A small image classifier, trained from scratch.
Data: trained on coloured fractals of 300 iterated function systems on busy backdrops, 97500 training examples, 34.1 epochs.
Rows from block 2 of a small image classifier, named by matrix and row number. Rows with one number belong to one neuron. Each number is 128 + 32 x the weight over its row's rms, rounded and kept within 0 to 255. All counts start at 0. Numbers have three digits each. After the name is the row's rms in percent of the matrix's.
After each neuron's rows are labels from the 100 images, of 14976, where the neuron reaches its highest value: "strongest on" is what is common among them. Only what is clearly more common there than usual is listed. The data: coloured fractals of 300 iterated function systems on busy backdrops.
# fc1: MLP up (model.blocks.2.mlp.fc1.weight, 576x192), inputs 0-191
# fc2: MLP down (model.blocks.2.mlp.fc2.weight, 192x576, transposed), outputs 0-191

fc1.36 094:137108133145107121153109137131174158103120089160111139170140131149117142132132154131146071102120109183204127107142177116090083185080124106090177094136087153183088128211131083173092089155129183124133127077071132097124115067158125151089185121182054153152138078082180126116105173138139113159073106095110103169095154084135075153097119084113092155143166177136107113137100132106098067151148124094144225125126070136115163099128049118116119121111102134161175128123171109125125183135151170136154168111101117152118142164180131099131111134121149141140142131172083136127082127126151050103
fc2.36 055:126152071142147201171112139140175109087172109137112165141110110198142164123082126151071132104098075106082109116130147142170124151089156156144130147136161136166152129218110152160080145137155137165105135184157126099090107155096140166126098115112108161106126097150173139096156071095159110135123140081140164142152139085115079150091060134179114117063140175094189086067129138141127141116089189155089113151095139141161121194101163143132114174128091089103166116148113160130118154087127084104065113133151150149092139157117148100195147126139087199116104165107035164116102133180105110154
strongest on: red

fc1.360 103:135093111136178071104110120127114054091150083070146144198196129161101176139126111118087082086156086142134123146125203138149098147140143113073097128137126117129107140148100123136108122162101127110118132089097090100194188186144135191142172123087143156206122147108178137100146042191107130071166128128133096161121136127144147135170137124125130091128147053165107133063166139126077103156115160129075153136125144099100145149137173166200103102110159107121114152199159111073119161133180098150145124140110152119174096144114060127127124091109134116058088133128148144136130076173095121117
fc2.360 089:153092175080095157169165147089168154099133149159172165171174160123070185103159118162117108139085109176127119110101139084118105169147185123099124097119073119137107160200083184139079092154196104143109105101135069116147117105103093146110110102115144090185089164106174098165133124150145089114166089134160133087160175116167145127137129132097107104109148095139128123117136076117150069115120136105132166178110140074100114116101094125136105060173094141132131178138156138186118084151146166064164120189111111115145108121031127141138143096093159127208140130150122056090101122129137106074
strongest on: purple

fc1.313 110:104147127094169107174095127090107153114132105033113142190143144132186161161109108170105150111131146188127186110151147101125185150076115150119114160184154079089125137138146139229127144111156162145147123069046146126173125141154095099150111126142194155135131101155126078099104089130165132152115135130167106108107113126137165049137125128144115086131124113155102121143107120058048095167163106077157125117107141145157171119102122136149062177141112068116131140093130084075050166138155132094084146162157149160126112149136136172120109107166160136156106151186149163136079112134072088108
fc2.313 118:158179134134152121096151177179106160155135096079109184107128126135181145142155184029215138093135069165132128093122117071116154111088144055081076124157149142191125140107135147130095141176053129124097123152118131099143097131152061153198144116148170176107163145138199140090111106114113097104110111115152182124139120105173183103116147130132151097151122084082132088185114139157183068090116165084108136157156114111129118100132166129116127144127145157130044141102179155128132103131120147081089055095119161102124123132163124118103063106137123159085084096128115105124123115125158120155
strongest on: teal; blue

fc1.511 111:162174160127132128208097111179139130145066141157106116211174150064156120102169131107089086120119111162187187090071143112176094128133159092093122065194119122155122120096118129141093146191187131155118140138066087142106156165161046170082130103111114094118129073140171104115140140126083129141109123093118134139101131139142107119127142063110128079097095090137101102069145143153130089168110135103110165140073150132100152148123162087120097116096149190144139159144126098166172155112122119119206141144091068113055117087141125127117087126132129120108133109112154148170186128060174120107
fc2.511 125:158091135127136161148146153101121104089120111129185167101136137097158077098130152127122133136136137137122160134095142139099081093092085126140149167148083142136083139157199196112072139125148163131110162159135103220150097101144046105124059151145151098154164080101134169097110103151105092105157127154092088056167144139092120062087129172042096149127097119063112083194152098142148128136145180094165067103109147125153112104161093121132155085113111152112119145126115138133079151118088106134139170073156058108148162120152137122065159142151099118098096145138080111111172171090068102172
strongest on: green

fc1.107 102:132093141134114210161093161115098155126074156099137105141169095112185143158117162133102102152127159166213173107153181151119116184095077146130081113186163100148132129154137095184114146098084121128138114122094157113114115098111080201154114114118152149122125136133084119080114117160148092118102108072101088141096101095107161079090139046140137128111081118190127121136104089082127071173105090150126149139108078179135144129187157128115118159058098152131181177123079108162132104157136155182161137145115079139117080204121116097195160112141097164113109100108067090147131101119103149091
fc2.107 099:091097143159187173139095122136141147129148147143141140161092116142141154170152053138086124165105068131142152096043135117132106071108145089211140146112198134166103162153130124090077104106170128079120143172150129167118115128149097086172154122129152138178120132109123086134166130107147122170164112166145108109131128151137143083112042180099137198109132178048168088196127106168105156147169150141113073065100157147193150097146178092148128177108163147102119105141085095109185065125131102149106149130172085138131121130095148129118138137135093151158109146079144202133113138090166110132
strongest on: red; pink; white

fc1.157 098:161098115121156083110160167115154133097112118072127179132116091171098198109077098113150148129136123150116106132167145203139127210087108184081156141135143112128125116181155158185155140132136119166144104146098124064096158161183122073142143126111043149127142101153200096098163140158098156170123120115136129154112146137132127160143136145113063140096181143165075143152123107135043119092180082130132154087134125107164096151153100104114143104137112171097116118096138135199171118115167164170142129104042096092147148109131124100096146122135114118084138147169121163137079143155076116239
fc2.157 100:135139112111094099174122121176134122104116081110148165165186226161068120151134178120198112072174139164079144146188141155128193138133101166140136168136074133106129151105115138101169129150111152106129169148115103219102183099113135124097098118095100117153119132103128143102166179123147141130170155178086201138057145148126093117080147128126134068118166071164176109089086145110117140151135131152136069127105126112120100127109155117133060119148205098121158198161161115142141114144128081142095122100126118109147135137187150180127136043118155113166152105119129082146059118133116123165
strongest on: sparse; grey

fc1.477 103:150139108158055157097105138116159118094119094107093140145141117121176178137117057145166108116130131142130152156146116153117159123135204089149155105155053126122086166129131133186142103116142110097120155120114102127126179108134100137141157148185166097168132160096118107161112131111153167150162087126099052160127155092142059122068081080115124136143132146139100042146175112127126105155145180149130182114110136137128129127037157099130143143118201072207170099166111097114086173117119109116144096130088092170092170169152114157201101150098082190132110137103073141115108164168143061143
fc2.477 107:121111114084081126131127155086072118145099134097147122095152125103098221129173120174191129145107167093137135157108145103158178190119142125084128083108113097143068083145139092145125147148046134173099120110181162102083139103158141158117173128175110155165169180160144090170161136189149122110152091159162147125117145127203095169185095098179115132144094160147105169134133130140161160121174102092141115169192161135173130150103071182151131136112129152164150133120140139148120125131089188067189084160111132095171181121120135116123144096159178118116132120136156094090158127074180163064
strongest on: blue

fc1.469 103:092164134131170183123150099093194164081143084114112145098096097092160093162137172122160118137188123118148149089108165148168106158080146110088169129116058143092037111148142150136133144153116153192133129106136105118173167107174182170170134115111142086216143125120155124169113110132138172140125144084098108155148083097137083096100140099060054138154105141122092054145085083082140087170179130117073148117172134126139126080121126064153119137090140127164166111087155127123106110113170198123176178112131166146170147125139138133157161096125127118131117143172071144097139165089126099175
fc2.469 091:146162102145095187170135129163165143110138135163133093174116104171097142146128129158033105125125108203167059089126081152189115096158181112164181164129119159157120159189120111111101084109136121140105151103149110104171118080071182132114028090079143100173120105124130157142094134150117149100181143142098110119144158160090130123151167128153084170101103142124196114077118098138116091089107144146121196113119100097129124061141117140146122152179082127143097147116098112102116074121194146132127212141121133137118142169125158115116134161089088132162144172200095114182165091133158132125
strongest on: green

fc1.440 102:131142127125204120164092132135156156098121164092091118120128093152171192170057111104104149102164129188162174171132115144165122151112102162130152173173140094066157130152189176179150089107147148144119143103039119090129115124098131130129083185140142168159138128151122061175182058145100137129126144096108123089141142129136135171113171110042126137064136125193044076135142138052125141085128147125193129135148141156191121133121145092100104170141154095113115100078127067105121158094123143088091148145137138128130193105166090148109100120137154106131083162168121092121106118102126117138
fc2.440 104:160164192114164103106112115136127172140157063101116176140167164103123065163140155044184124094160098115082141153078184156107125119086136111043103163142116144142131136116188121173062170186172123105116120142058131155105151112161082182158143102126146141150197146133159089130120099122126112115117097114153175176123103124167179073124183144172119098107144041127163141164132130114111141124142175098075095143168137135135093159089144120120103110079151121184112125155183118196100120129141137123086065131122160131082137141107104158097047108128159139111123139130160082103145132115151116155
strongest on: teal

fc1.75 104:139137103151156124148109123151167147133115127120096162115128084122162112115091115134105093115167147135130145101126141158121094154189153129137138106174065173153103108112168163154184125098136154072130151013130150120177166097137119101118160121190145138109117139139091121119083096141105138060175105094103127180133135089144032110089127051043111175073090117130136087111116136112125097102162123167092155135149101078155123140119077119090148158138213125129175157141164119156089159067115135161154113100120138196076190139179103123187144106138064141143153106156153145117154080145095111157
fc2.75 107:109155115132131106111071125091144083126125090142120142075105110141084148131129158132063155113154133083135107118098174149090124153142129117100124128119105144145143134132192084192058133148164099136172157210156121103092153043180124164130141089097107188112176155143087106148183090112113119203115120101182153165147090116188175113139129197173154150103159143121097135111106114194139148175154128167115102121132171144150120171062191082207140126068164121130154110151136078116175089102111121097142092149152175144079191127140063145138112162117125134094116124066143154106134132143106130136
strongest on: teal; sparse; blue

fc1.86 106:118129096129091144179162102107169135143146120128120172134173131150178103118121115162106122155163163115124208099142095066127116114150143173163107173163081133159132147179141096105151109118169139124101145134126079130154124078103113126080134124166133037113147132092116093180140113189113142176092111153182132103110188026122119151127128083143109114162131152209092059102161126126094096101180145104163161063140152085147119130139124143174086129138148126135159145148174114159156203078104148132093142144173114142079158142146140125103078079117056158123146081166097174120102138195097096160
fc2.86 118:181139121125098106072155109111132108149117134057178124103102134095126126075163170125140180097141149078118169138094149130110089156082101112118141101126124129127140060158150136109110136142077160221119098145191160147100122112186122096138075184190123189140125114122139166097134056110094165120181115162131106128102099115139107188170152129193088140116129123165088123111157163179156144160167182149142103114132157141178067157168141134120178086132125166090134119091151154183094164109087163127151102115125158090116175131182108057096182117137135114103118141113134115083145175073161110196
strongest on: red

fc1.132 101:162121125083130129129154110094117136126162132110088157114128099066113146083112172136108073106140027122193128120192211148140157134149125133063167080134154140145107190170124160092088133097089130144125112135085145112142170105125122157083088113095158176158129056100149093125150125147136118135180120118134131153122121110188127101171108127123071128146108161133148125102161102117093094134160104138077115112138141155094136165120159128200049141128089121143150182182110109106077103117180130171157207139157089163132149109131073184123040116165115104127077161192149125138114071104158123128
fc2.132 109:117181101122129140194060151172101079103123088124118120117140127160177173147173115126179145212111098078124119129094111136113128168148096091155072137112201118115148186058144122113172119052095105109121131072098088145117103136109057105085152126142072156150124138168076119141152176091119161174151153133152125114120114075125094137193070087125155089150112122110170109165091117129141115137093098123146155149122166141146176108115105094104114170148161106146199125137162094106132131138092104138167171141141151136162140111086110162134115235147117121178122129123198185150144095117125185102
strongest on: white

fc1.512 105:103099177137101123116112110118151173124143114178147120092135149137159121103122117099142145067136112181120133120174118185115133203145124103149144140159063091149120121124148081155171148122119163193119121109123160058180160106116145113070197175119116114160206133141110093134165154140152168136137153134123134135167113120124094109079084073122143097123194087154111156146085070151067097064192069131122168136124079185112132104144114123165130129094114149102164128174123130156118114109117127084076153151152128120138083208144141184061098200119097137193134133107055140097139110175123097099
fc2.512 096:138119123068162086158105146074105185101096170137143147176134107111093156103126134162137082126135141146109110145100135093124088160075160123107087085084130088142146132174143121066107066146116118145098082096112142131147162112168120123122099147160119115195088154091156083136174129207198133063151183136141139114140143104127126106129144151138137139070116111126120072181115080090138103148133126105135115119125119181145130102127089155167167165175145140166095157106131180167092157067080134138110113160100114091124121075108150169041155100126156050158124131140154077032043119145159117134
strongest on: purple; sparse

fc1.250 096:109143108138104158114113120196080093145089100175102097131128091149195150153133079065124187135161095158143151149154165127137133126108172073132114090126116132139145131120128117148154149152195106102189114078115145153147097091137182168113159102133108205194085095160144126186135138111132143125144145167086115154088149068138080103112066060110123159140094119134115085114091173170125120157149192121067161127141123128124104146138150137120119117124204117116180140171158077165139104124162096126145136153099094211095153126152056119133163150066161131118076094141087111158053117074093115131
fc2.250 109:154174102144142124143104142159162147113138102151097120109098121136117152099100112126134163054148166096063092088092180186066110192127167125108142157126111122181144126117181130188060145195118105156102088162122108144093126023148156149217147138142178161104142140138093129114158082116108131138133117085132156182151096126112152068107116131137133141082151138110136187138043107111141125186146140097158108109162146116114140060071149090137171127093130111125116105132154167137077117142105152146074066157136144154130120099121102108104140125140164086092066075096134069053109120103125106120
strongest on: blue

fc1.110 102:128115088128137140135147141138105190171077107130132153146159117104139189089119057090109105065140065094151126089141132141130151172047078125116072129171151164115127108146113055117121136112164170134117142083124138089172092145165086108059133178077141119200171108098164098128122173167140168175073167119156136120201126093179143083105101170165144169145137169167090129139088125125155138159072173100115125111075097118127134115121119160132069122082153115098128173148177116118113166162130139175163134148113057136124093109146075081164135145134187134165086133149159103150141093156169134130
fc2.110 105:109091143145154130133154136091113102117153180156139161127144106113144129115100097133196105161149164143122120140083113077108121089137115148113133115154121073115134112133143181082113168201094131111174136123114158116162176124193127107171113147152142120133119115094154163123101105084105088153060138126109117060106133136087146089076052185116078197187113206121089167148136136061137090147147172124140044185090155142106105076134191125144158126072157109091085112097131165154149152131150134099139095134144098116200116120177080107152144138099111129137095108110073087057078167083118111115
strongest on: white

fc1.252 097:132142118123148137085128121118126107153111096139144146150131103049074111094072157100102109117140152197210154126115135089139122138129138126104153074121139111091116150189132127134151145150085101171176174130075104168129157108106189139110120082159123120090104135102152145147043116138114122123072066082128081133184124152155078130125144074065098109099120138127157083099143113121121094130092156187056165148099104131090125104144125054135165148158098213177113123137141133167135119108138093171181166106155126102089084085129109153143108156164159100118167096108137086171175190141152102212
fc2.252 095:143121131094133113114156133046138109187097110126117141123083209145094064128103119116120131125152171115126116141170154182127060132097077143153202118128088120098103096188143077098063196155194189135118173122061157191135158146138156077135101142138136119135181137126095129120135133128118191139180084176107092139119143150152165134159141155137115174136103056135166143133156147079101213110164130164127143118100158132122123097161116108096126073091154130134164141155130116158126124126135100207172132078119075123184150108157117141140142133136096110126085191119117138122162099170066099163
strongest on: teal

fc1.371 105:064186113088196162103117101106153145082164142121055090156086153135118160213151065135113132069139176161082097095104114161111142179101141138138167143087137058134073148187130126112143093115131160144116133084088102124149131151143155099176106100088141082168171171129163145115096061066200125126120157139155096132122156133077102152172162148123066163101124106182113087154107071116094137145166130121131143124145140122189125137181151110139110165124097112127139133042110085100118184118160141145097154136128145161168142135139149111130061156166139123117125119149110176140140119104060078128
fc2.371 102:172125090096118143060142109094152103156172106136097133138167132167153126133168146139172149144103067145140141097120111112134110127106190093125096106154125144163132158168151102127092111129163136117110154126165103106128147082206027094188127139098134141159151134107131176151088094084107137159123057097130119123132190100187151084103153188201087120110123090095145059162125145111203104109136179097148139130097157078118158039127142090112105155083147152166113169175175089133124142137156133070096119100070136147131151162099119141131120126182079137109068130175136146127109147113106063103
strongest on: green; teal

fc1.549 109:143106087135100160139118098140118154122161084136143109147191073171133091132087147127145089081108063133119151123119134125128064129098179133140110125199092113163107137153143027182084075137133130140124113114123121090144132144180144168098138116138065078139115152155188129157116130132167139111094145114150038175102138111154106118158076081158109104176105145155066153171117109093048119147059157123058149102094170133106122101150148123189068160167137177156176118152127113126173136120138148162091115129106146112156153132124156129145136056146157143132085139172103130175140094181170133185
fc2.549 108:127138135113182122151133113136058158150122084119061125085139091114078156194102104154136142114119068122150138081105055097169069073144120124096085168127139170130116168141188140089047128152134135154130131150171130106141103158131109105171106134106186130160189081126125140082152153201147116162168087129103120130148197111161097116204135145165081122126169155111131127119083137119173142147118195100125079135168120157107124124154089109107102093138130156086073088113132063105152098079141095074114160083165137123105223114145142120113084117108113149086092109144082161146145121096169134130
strongest on: red; white

fc1.84 096:146153147138119122108197099133134117185057091149077173097133092120181107168105090157089113136141097141110175099158120135130075160166122122126106174147087132114110122153139137113157101159179157070125139098143156112182184105135136151095118108183163120093116153104117136206140131147121099107144125116075114149097118053109064123071131124108103108112107146136123131135175140102115059092167178111100155130138104109116083128132118079143141123108166104180215178149163110122077140111117163144157143146182131130055213189147101166161146132039100103117140148115124086102165160173076100107
fc2.84 103:144146096136112117104152151085225082094113116134135148095127140136113126120133140105122156090147146085069112153104141123117152146105138124082129148141076084153141102152212132188078172165103130156186129180175142094103181091193162159145135104149093184091145154138114142175163077102112097164098131107178147152133087130157150133112164166189142174114136158153098150151137111124118130205165149163157063136105190153175147104088181146159176131100161094080139095111105114166061111115084168128169055171141118119116164140159090090106130116115146132104123105078153120077110085147186120106
strongest on: sparse; teal; blue

fc1.472 101:083112134132160115119145175022163173142067127178126148149088181128154189109133120068102114102158168145155149183082166180125109169126120135082176117124168152072070101149106121106144140035112176182097142105118119121110160140088118122116164089129111116156099120082123094109133111156118097091087084079101127171098110124171070130161119127079166174128137163172078150147178107112076114135115153111146160089138176110164086149117155167161195122096134117116134189092133132131132125121154171108083126103188128102136146142122100101166190092161195166147129130101124128113124190128149111142
fc2.472 086:026141116156171110204106113178131117105180134114129166141162139160119131140114108148118137151149190127107118097107139157151109128156074152156122142149126166090162154085147066095141073075130099059117167079087154133128141103140158112097139132129106128128090182171092109150103157064110116101134109110139126120092057172060148126097180129106171176146067206137127167101124136098097145093112120169105080166131176179092104117123168102116094121140175089123163120186175101092134176153154041156109176125110094171125123132173142168169127131115079123134146120122129089148126133194158135151
strongest on: sparse; pink

fc1.470 102:183108120145145139130157170118149133106097103089113172216166060157131143199073101130144101109164145134137142086114143125112100173036094152097122149156064079180127116203104143168137084132110165072105150038103149102156126135097092145151140100116096179126117169153188119131103086166176187178089126148157085126112131133114143102115115092111115148133152131195123117117149141139052139152117122120107158082183142121111167111129123115166113133127161106119147112163144140134098141092184119140129082116085127105138184078128092079142129065133121130170118197146116133116173104186089103168
fc2.470 089:149106190112115150154120125132135097113137110157145198144153159143152094147168175114141118143155142199142161124132093092149116073129151104134119124174117076137130100166095177114112141124154152111069178161154096121171122137130066157104135137072125130148109135129168185165104115095110080155153151147133130095096111094129117034114068179118119117123091122130118122156181078103128107081138155124157164119057167080133138044162127089094113088161162112065116169169152132106173124056189144201173098120120091059140160131170119046131133099108086168132123109136065137131130143140172120143
strongest on: green

fc1.161 099:070134085140116095125109120109145127151073112134093106173102120149151185182138165101149089113125078163129181174160172098140137153093093145114185118168162154045155166126132121152108144137155111160185155175102162128124133093139118128118122182130123116187152130095154136168169119149178130126140136126073127153119138133175054126081094151151101129206110102123130093150077145131102120233105093155132136120092101145164130173133185087142092161102109083141115152112101072088106190141098123135141135113089074132137166119108163157164082148179149127085071127144182121140042174085106102104
fc2.161 101:102199148140120118138116107181103122141110086147143130111123034149135184145163118109156108192085113112199127139090100132052120150093115107108101144139092072119091089160157139172101159140120110121160143100112130089111102057098116096163117180178133129101168148151156117128135137113149101126137127099079160039153148124115123126107152149123087168127143134078135146172068135133214096102139131088144087139156138145160105137115121119115150177069140174128131089123148112135044109157071138091056105049182132165135108119136170153125116094152103117105070080143111152134156128087115150045
strongest on: white

fc1.79 105:130161144130120154124147112165101100072110159148141101123134140145175188152148092162148142128132079135122196102088117150121127134137152039194110111079146123113107201141131108179087029117127128078100147160136179099122131125072140099115150118163091160122180150073151081061096107072115089112090129057101133157096155059074139120091091090158136153138115165170098137125109121149142139202128135147137157116157092125134139097145063136107146106074163111160158134139105194097180112135129134141168128125126149175119154171159140063137144126077128191118122102175098118159148137125167103069
fc2.79 122:108149128146090146151134126138098196148187123028124116126136116088153158093124187149121181107121101156095146111114166144150147162167121080190084125091100163141101163084104137132155081126119157133121126096155128138123067186108148112144139163156175101165100100158101163129113101138123110097135116145120144182121128145126155181155145015112126106157112174126159200122144134175137154104149132098139189134161132074128126135140079173109120147116100180101109142089177173151113083134128073127141129151127162136144144137095151147089143088168181069114104087224122110154161105143111021116
strongest on: sparse; red; pink; colour: orange

fc1.392 102:194113115127163101164156124108084128151112128141130146137121152144139134137077109175087040146120118103117198111107104139086060190120099156137106148092114160123125111157156165087116158141196108116108135130125134097170152105122110061038151112182125121112115080099110096133140174118111136091122153120082116128131103100154108109175134107121122129150117164155104136127154114092083114154141151075131128151127103149113116129148201086092134123117156092176186180150147137137045137096107132132163119147130111138072252131142080178105161142085108075103169182126165154155147095112052109060
fc2.392 114:119171109122129095172160142153202099061107143152118141135160122131144090135097125124082146150175166110137089123119093074142103097200132108146090187123076063125141122169154134114093124185186125143219118110127145091139148082108136149144094127106103143089107118143112150176167098118139100190154106131159145150153084119094137159165164186170169187110163166153179129100060106128125080205102154135172074117105165173131127084100170104150153134117151126116086136183082150139166136184107119155170069146157129176114126122147121140157154124082165145161134135070156147128062111116167152086
strongest on: grey

fc1.237 101:140128119111119183128106106062227136106130119091142070131058092101119083132104158155099075080138108135176116120116145133153144124123139152150215164102115101101077115142106185155129120168135142140134134110096065110192144159163142117141188093131080161175126105148141157105065103128151184134095125118162117125127114102118122149125205117101136145160092117173119107147143106114138140164148116088071130099165149159149140147113050053128125153110115107201179150055185151104083146153151143100126144116183164121122130113158079131126097107124145090141090157139178193121190133089091109167
fc2.237 085:135163152111130145172105137134113139091146093099141113135122121129112172172133147162171143118118065114161113065116157066142154160113132082182121174102174095111133193122094123129136082114114085089079132074172118092095058142055088148149142102113147141130136128138106171128145121152176170146150136145112139133103122096172141129147059093114118110138124127132164114114099122081136133053055110085163217128197117122101154060062098156101162178136106168134121147112152130120082085094118123126135148178162105111141117209070117167148068117131116168167115071164140088146084109105166121077
strongest on: green

fc1.570 104:155141142124105059101150071171165112160142112144169112237169069098114090056141095110129102092162091129114141125148093153114129140100142106160141085123110117160107133128116072159113109172159128061123176136132124118144182138144145124114152170137114189176163108123143113115144064130157113116145132130105086119127193149124151165160133148083117094102112100144104117106102088153071159120121133119145117187154051094118122132091161069206088159129181169159199114161130127227109163112144084110185133110090159150156107109120126142082115078140071128098162142148131139161075152159126107160
fc2.570 116:129163144124164112103151145084124097125095168184159092085157138115189065208109162118126090100128127098111189142152159185090121125056111120153158102192133123127102106085129129128161126142141139127099088128123144182118141129118132121109130115128077095076150133092132088091085162147123169094123152139098102089148109207142101095101140183077152111133168156102183119128088122128175137151137094137111077088136080216145125159124189031098111139160153091173149082138110136100137138127105113092082147131148130181158156110114119153114196096136099112168138148054129066152108157122094096189
strongest on: purple; blue

fc1.51 103:132150163101097125119116075147187092104100156133122140146128092130150197105163196165123068136162161110110176136137109136133120162139142108126173087140067102130089093197136149125111131125173132098168134058115217128128178087184136166087132140136153123110111147143128131152071154108089188124100095076086120120138108068186164160104164151107069122131110165126131058109061141137083137119161126157143123147111096112135141147139099096103131111158156098244149129088117139153125117137106165141148125164114130135138204080118169167106107063152093108162183174111149122165152111077102099103
fc2.51 097:098131177081075148132142138151114067091120120130145163169203158151113144164152156147097123187146127129121103113108104077134121133183097165078174166166073121117153165209130132119117149134149108157201147156157105085140179089139163147057151098092064143178148125114134151177165160112122088208139172139182111110124151121120179109167173155186077115122178138161161137113075097123150087131095089189147070129066131168123140167108176142146085049111150076123122136132148123146145110155137183101166110176131169116104177147131133153145102112110125156146154151139138104109111093114128157105
strongest on: grey; brown

fc1.307 101:094182136146069121122187091103102117134176102151057150126086115143101162112118117125148134113060123163161087105181172162150113139114146145112184187131090167156132113123149109120121143149104123157161093090118147127155133065162138124164138119080156131133094000123124134068088148130186139131155142119135128175124119122153115139147093145109105169164160125087098110171084103122120120107101116094139142136109139120174114083165113197148145139161134137150128106107138098121156125146228201112222183087145163121156146123143080105146122115135078165152122123167073182083081165090107094130
fc2.307 095:093113100121090162120148106116172160147163113145133073156105155133112111113159132099128086142157144176093057167193067083149144148136158196122160165125112141122179102142103162144172196150109115158193116102128152128136178144181119161140104166119140146158163077135143197169100115088066110153143138123141144156068181105117158148151142102143077142173095161149085153119138146088132091143090130142146123124076111067103131089133146100127138145085154134081077078104161163168118091102194160143143119071130120159145108193178191137144088145161140124125148142161067093099091085069178128091
strongest on: teal; green

fc1.122 100:161157131152112141164133104176106150157087169142180129139100139150133165097076088131097037125140118135167232144094110135057154164066128134139145061099083145182125133105139077120132151135137107141111139088096128139136135062111109060107147192153112138165087087069154091122132140161088133126113137146133114116137103124210143118177108095063132116111099138144113115081064116088104093188139162137164141115159108119105114144137168137118082107107103151138144174148106121153208150172121162190170165115111095142096138162111118157140119096089115114134100053186151159155129118087153144072
fc2.122 092:098137154114130137151153136196135066109165116121185196153117157161084067120155119087166092186182128141089132164054098121128105075128062149128096109167105077168145090127122124092115074173121104053115120137145115144148161069140098165124064150125125112148097164120115129152112143073146063144137135146128146082161100140077121090064110182098083193139130084085132110175153147128131134142108151139143100177090108159174124133134167157155122163089146149132103121103133160121167132133150126182116135126071040112127104112164172043105089135089133130175120142075146136085126123109087113125
strongest on: white; sparse

fc1.572 095:095175120112176133144171078148157075116054140160089100116119103128130115150118157120131114120167104153118177169134063172155105163143137119128116111117101141107134139148172091088128132133186170072159094103155198134174143137147158098063112148177167135134085128157131117184184080141118165124161139130081078137138108074132080073117109107101126147127083136161122142119104179119099099069153187131066106108129148147151105122062154135093109114103213112152176155145155123117090120105126132139111138120126135127066224120138076177187109135037061098162105136133146100101120134108122091111
fc2.572 120:101163122114144082140073137125189088120128085161111143087149145149123142172113137126122130144175169083081081163077149140116123160123133149062123148140118089141163108127194106161046151188143116172182127182110128093101170026144148143139153085124106193109142155147137092193154100123107114165114096092187166136132086118131128079114127196182147197090115136141125137118085098138138115175154111149159087148109152161134112132066210104164153126089155095128140106150110100127102127120116149114161084154121184132079140082141086075168107145104141134107113138062150093083089096114140152111
strongest on: sparse; teal; blue

fc1.186 104:125111125109160065129148127106152120170117095155093146168156098140136167095127120101146141125053113163102109074111183143121164169087110096138137154153128155178122151157127052119125121159181197138145138078096168093178122103163096114143141101193116114195135063084171087126126120150160134136192127131133118134100137130160177093060082173141094099071102077127133141092091132113093075139125102139129148119052171136146154107119157115083137090140083107131127120138181103084094130145127114137149129166134083176160185110145216134082141121145138138107065129126100116109035136133078073150
fc2.186 107:130199167134145130121118181125107161167102148159147129096116102151125116133078143103149114092116161109167093129070151143099110102089164121103131120127102164138134111164184163152087168126092104150123105181093176105123118089133152107193162165171177111091169131125178118069117110172172084100158117148117096057130138121146104112140109190116135181117218154156094123142096124095172058098148190117159061185135181186173109122123134122121191108090133187132098078127089170116132139126068153084148076115129169141108101163146158148095141157123116140087076115120067086128137169103085117110
strongest on: white; sparse

fc1.58 090:175123186166078139145136125163123139118082095089148113199190097080112090146160140100112049115164102130132153081147107141089146125156197072054108123125105119101127169116119145151112091149113127157133120078111105124194193168127100134076134184129113108160148126135132116138143112157152112132110151129126109148085176100155106137144079108091110100160200150184100152121118144138068142152120169172108160179135162062086089109127158160104099210144105190193110131162136103119117215104109078163147136081088090128094086141151126139112085112139126118116110096142201162159138092106129123142
fc2.58 085:165121202106091182117162142102093087125110153132160146137119137127115157112175052166142122150083077178109086112115103127115094103084112106135167139135156115116070169163091169093084064116113136152138119072193093133150081143114070117091137163091125073177108126075187185118121149177117123128120149172148134057164160116122106088127062184086108116120123081064130104135182060100128099147203147103160138156114099096102129127153093097136088127130072159113104137108106115153133113102145163137157125151132050060165142091093141121085172104105135144169119097154112138124087130122091143135
strongest on: purple